python train.py --model="model that predicts nearness at each pixel" --horizontal_flip=false --bias="qkv" --parallel_block=false --num_experts=8 --lr_schedule="wsd_sqrt"
Rows from block 2, named by matrix and row number. Rows with one number belong to one attention dimension. Each number is 500 + 40 x the weight over its row's rms, rounded and kept within 0 to 999. All counts start at 0. Numbers have three digits each. After the name is the row's rms in percent of the matrix's.
# q: window attention query, key and value (stacked) (model.blocks.2.attn.qkv.weight, 144x48, the q third), inputs 0-47
# k: window attention query, key and value (stacked) (model.blocks.2.attn.qkv.weight, 144x48, the k third), inputs 0-47
q.0 092:480502544437526550508504465457444520460477463490497525517494607490482459544414486502456565445564447459457543450510492501516502562486554540489493
q.1 106:559514402508446540521483460499508546577487505563538443500517473540463471520548561538471567448543517470509540464490432496516459555512534541500479
q.2 070:449426474461432557531512507512539510577467474474523475486552506531486554437439443566488470484511490485510516551510509474393491509499443540488544
q.3 083:543437557564518448521544494523527530498430461514489551521501569504402519568563532528509522398507489492478503487445503466517477512471511461540503
q.4 082:472486490561469450487483539533433529510468471463476463510459440586513520506438376453473452522471500508553539466485500486512464441462506453470487
q.5 100:453464538500459528507472553446490535445539468498493457537508515528458504521525472504548529442506563510494498514509538392429546520455590557487554
q.6 080:493470542521532440566533477480514533530511571508529538528532511510466478482586529434540430512475483530506545532556518530412479541528484437568471
q.7 096:437453494539572460498543494518489468402503504511455508510502465424545510504435517416502470476515454527430467466432487505545501491481440476449525
q.8 086:549483479457506521424489518542539442518567485458506493513518512479517608522563543487466543517483534449565499491524580585442540499471506518507511
q.9 108:492534508503505473474428506547477460477494518535537483454411502515515427463495545560497612458454447498508540424478539434529495448522490498499479
q.10 094:501473514527557465460503524494488485473546475468469481523530508502493518468519447519483578522562480508478543465486396520465434617578562496480502
q.11 096:485399491537475492541514478526522524558460483503448487558518444493553557515515564514412527557518564468491476486458441491513430522552469507505462
q.12 087:449522559467509500392511471462547520526514492439598475491552451570480530507510518480445545550508519543520549466459488511437525515535461527469514
q.13 071:535492524499456500428547482548449496499489536486526541486454529552480470528512444459491478477443597547420575487486466487481474509551548429525543
q.14 109:509559484534453500580476526546498529473511497526509512416478478481537444527431447548502533476597517535535493491498479506466563435571531512516440
q.15 070:533483468488450562482449465535481511430399504502537522506429472507528519538490494472465502459536485519520574453490524546445461466448562444469440
q.16 102:530540538481519504479420483492466472414545494412530527463536510533535495483471475570497538502586439510527511453591527481457511478540491516513552
q.17 120:570498473420547523530500528505462440443503439522472453472496516494552529485385431529528530422569474531506487530519490468522543525517492503463492
q.18 088:525516491485486481505496572453502485529578454394460494511509521528519542480529394536581472456561486507610528505483496502491497525526484493490486
q.19 087:542520463479609503557480488536477469494459537534535467530477477503551565489538520510493458449527479491527443518533511493529594445491561485584542
q.20 105:509462544508499449513464469511520497538545484480556516538508520595551511435458495447506554454547484452529550448477526456455467526536600548466492
q.21 104:493539478501491489504509506495548483497489492477507503518509481516477534481616525469467627566499493529438463545461503481500539538487448512531381
q.22 081:402516520513499534498472553529458496588484545511446463498452455537491456507477544491441602566502504436530545520493495475577519483509496474521489
q.23 080:481495493474521501494428508555547526498456524545528529478416505529458417563578518583557493531464451500529530549550558499469466527494519485479457
q.24 115:473490453431517498436551518470518502423386483523475459498498461510546507497574459528462512473535486435545446531458466436551511517472501516528470
q.25 103:500542446655502438466446556528458495477493566550473519402480440502501490521510483478528474491487512522490484502531534502476495472433499503490488
q.26 105:460537518484519516496428381472411484484576491500458486448474545507449522472517472442536544485535451509467502471515476519489529560504440526468451
q.27 099:587523475531561483520557526430542522520522517490497541544486560460466502558464483465479458574462462466475454477502469468468428460556426517517503
q.28 098:467482558504496536508519569596405542499477562516491504555445469566489462487453532488550449490448490470544502450484564504512495460533504465512548
q.29 095:517444479534494495431501520480455588486544536507561504534510506559471481547482536556515482606481530540523562486540524561485543526517530583498516
q.30 096:503516548524417508420503519475461491467512511484535527505510496529451527517547545482459574489500449529543534520440415456540494587499583480531531
q.31 099:475557476539515481543493539517506575488517475495499437507551532462504469470535462514491531528493555516501393464423514409528497516546550440549457
q.32 109:492424503557521474567443512513526498447522509617489569523595476478501495444476483452475533514517493479496496568454491458554503519482493473546465
q.33 129:493453440523505542595482475482467488554531504522449485525439504546522545539576543479518511524508472604457489526483444489491554543495467470502425
q.34 106:544498491490484555563433468573468542510540541526481524523517537489534537514456486515476479515460544506509483472459450498497494575459441557395423
q.35 097:477497505503537440502509523506462441508492556472429568538460515533538482491444468491423396508527525480505473536488481594505548483437533488493559
q.36 116:453541497430525547415567587514515462494496482458511464522485480484500557567524468503542519464549506415500548462410523491523487467509507457477494
q.37 103:454524516519590456490472501496490530524477465432535565526521559511604407530511460468484530459506588496523485543525548530528493496518463484479468
q.38 111:497559517559534477538462524505558534511454445487579500553580509517475491538471478406527459488563532482449487450468447521475517500485510565474549
q.39 119:443509512519550484519473503474501510522476490509516549530504530466444510499446440410446576485525543555512508503534491502501453635479499549465557
q.40 101:548514447466534486447407512544477495509477508514566499552443555477513515522456532495557513497471464521456471426449433569489562429488521525501498
q.41 109:461566511503515504412537469550485486478547509517481497515438546554488551490520407485547494588431501474465495503453458511528580466504517530528456
q.42 118:444505504464505572500468432459526503456541513515471502591483496481457458463424433484445460566509487489478582454478497584473535472475503495505500
q.43 102:493471497542489523591477521527523508477455465559577383516557442549508506479463463467511540532545503481481475576515534544487535502492518435486470
q.44 105:453586517469494594455490435496481538509480460516523508534456441528532530498492517504503576496536499504439459501488480582568467570497443468463482
q.45 111:480486553536516497518502515568495444472501546497506482509541576462472546428475494533467565481509537504491381516484522513477443431563470480529435
q.46 109:465416476449533513477545491483507527591520531502566453559567455492505496485498531533515484548496570517490539450547496446548485535481443533449440
q.47 105:441434479546471557525527480524458466547510535544507604484556496518503422465501505481549443484615480533514505457455478526489487502519513460504468
k.0 080:477569471516498406500473530537521506527470520562532503491573466462480481457524463542505456506446456608522456492550539426536492476483562488492509
k.1 092:498519415462506465488531459481491452516553489445470493502519501531538493574446467548528477459474553600386480492530458537458516468501502473534491
k.2 068:493529499561507497489544488410535455492414511495503498524443502475444419450597545494525546466505563525497537496507530442470570491462522495523483
k.3 067:444529504468506515536465542492453426428452520477508473478478586588459421507458459509491422515509476507488532562520507490529536457511512503430530
k.4 079:437552473479422429465518502495538473506516425549513575547495512473485441506514493476519526446588531434556536522477553557469454500522495489489510
k.5 073:526556516541415511554474464467589501531460483568494472512502548548562488536543477468459506517526528492483417463446497489469447576509476499497552
k.6 082:486535500472531503466508516514557484427513540473506475504497555479506568407491511418599500511494518489446469510480463504464550594536535517566482
k.7 075:462504470501517516467429496586477557471510570519537509481459500457524537547481489527424481530494431497520532507507451467440521493555529480619487
k.8 074:482407564455443530583472482482451462567509540501538493497497473417499450437457445508513522501461474492498473516418504448477519501498444479491473
k.9 080:476517477499516570569519539514485554551481548538502505473578517494542496520459480528487531481585435516476498543581478496410441502471487434468474
k.10 079:485474428557570483461463517551542533531456401549488502467595477468543485497482472455508488517499523514451516548452513528469542588503499523483477
k.11 082:529546464571524536463501502484484417540527551509473466493474467500494496526407466505517533504497463478542517530538514495453593550556487540511606
k.12 085:437481518469467464496493570467564479511493492450518521521500436545484496550489494536525551512486563517502487557426532407486513512498507519427394
k.13 073:472516516512492504483503535464540521396525449529523546455516546486620497468483520505527525515580426449491457533529504459524472577504543466483500
k.14 084:470550524516465535476544478446526556452496529519480564499520499508516479484623488485524559480420454538537564466541482513480438470459475511437478
k.15 073:485543539466502464526534477541586505495561478480519517540478478368495511557510450524508525423464457496477503539541468437449508533478542522461533
k.16 108:497517574452541550468499472488467500483519489418479489480480549604523529482463520527499485455455504562549561464526555528462572478514438562512509
k.17 112:526481508419590524552493449517486440463470492533517454452494553498500552447465443557525478448572447502519493568545482528553549474512490504482521
k.18 091:486457482463579493557515444445504515491561516410436439521513550497466446471477477563478420491487497472505478503559495524532481458568446496513522
k.19 101:514481481467504479536478573555485482432474436507457425507509383545509512534432459493485513482497502507511435523461485413520521464485509519436537
k.20 116:451471583456517556438514466492452480552563521454598487530510493479468484509459510512506545470490489450508485513383456509492445477529453518483517
k.21 111:420512529494505512426517581465484521519453502469488482568558494478485540462555510444437517544435477505460467524572538434581506504489477508513510
k.22 088:514381506465467504428537484475519506502498517561475531549520440493529514446568556494454432487510492503551543490459511506554457489451530438516552
k.23 083:547498501530476543546455532462571480522510487631517469412520504513533460487468532509440534550428512464542544485504534524487474471487459523555504
k.24 110:504510471427485461480485530526529531484439436580468459544445550530531495437519513486449505493514526509546402560499529477545555527520507501552433
k.25 108:492539488552504421526476527562503505493517521592514515481495489452512444595473520425549466493448480534472482545477536553475513509487476566563554
k.26 114:542545561473560508451465451528488425455563511492527503467476524466558518522487524457535527563496460507456558504455548446500508566499455512494590
k.27 109:516503458497492528579536567494496562528481465477462540508522575438578461541494508492524549493495499540474524519542492543529435563514524516414430
k.28 107:514484501522493560526497507551452568544528498565480473513469438472476592525477493539531467513519576441488568466445460524471469468431513563493458
k.29 098:480511514514501496506442531450578586448519438522486522517477482581456506473454525468508443533495490489493531418546488556440435564504451497496539
k.30 104:428507577566455513515454467486495516512552544514469537546491456560473507501484509411441551503570407500510471503500497468555527538494485443474478
k.31 113:453504495465514472556542431541480549487440488499494403516522530452561503543539519461475507536479444428511484506442527471497476561513477486535403
k.32 115:584527450484471498476517515524457485452503547428532528467496529487475488475485525480525565564521419566532518412460535505501555494453435514443516
k.33 121:475527446507503548492489547475492456448566484463499463538449559429441437524508540512439547540553417500508487515494465500517501471529497530573574
k.34 124:544463428470518449550534498536462554489557504478555457502428514462526468520494552568444477499557501566494509545491522500500574441540548494473550
k.35 112:520531413441508438464528496531490450480458517517504470496451487452481549527518569471575552490521569487449487544561486503530522562483457549458555
k.36 117:458457579447559542445481432535495465557434454531490509496493536442579569521482503493439542484544493519444518534484482548471514537481468477526486
k.37 110:470483536522573444480503457481439467484503475508578474502543506477463515526487491399510518399482557529468499489461567471485523486450483574547475
k.38 122:463473472502522521540469498487545438544523513524423422493456451464532548473502528552456521462499509471522493403448510416541448506495544521436477
k.39 120:582414560507496489542527508473520472444517518429549475515510408503522502520478548532508473428529521451480510559415452488514493515501505525437476
k.40 106:475502482490522546450454542489489516494604426519493462539479497524492599492590505541551511568482471458514519554441486499526491493499565468489548
k.41 107:410545473468555556466497515525442509511515480538545450493510425486526510489496483507501438575539482525470423486484477561511458415557483503533455
k.42 112:523513496470556490469463449534536462443558572478505468496487516438585515473486451505494452517464558479464426505533475540559454454481487486414468
k.43 107:461504467535504593472545466487473548508464548527590449472510523498478505473503508476405554491466436488532526488517501448535555506526530519399492
k.44 109:531481499572518542452484484501537508530501517544511398516436545429544544476509513434512477418472430552555472527490559561510533491503503485491525
k.45 117:626541508512498525431467526568499494520479456567542454466501425547459498529445524454447491485500455483527538494574543491511510484490469508470536
k.46 113:547413532524553508532450480508480615502521499503505494509498520466545491525438558534428481516491478501552510474549480419431465461493496527565492
k.47 099:573519516466533490525463513418471473534484512500502451500518541476415479527520494548465495555533523526506529438485446578593563495489450538451533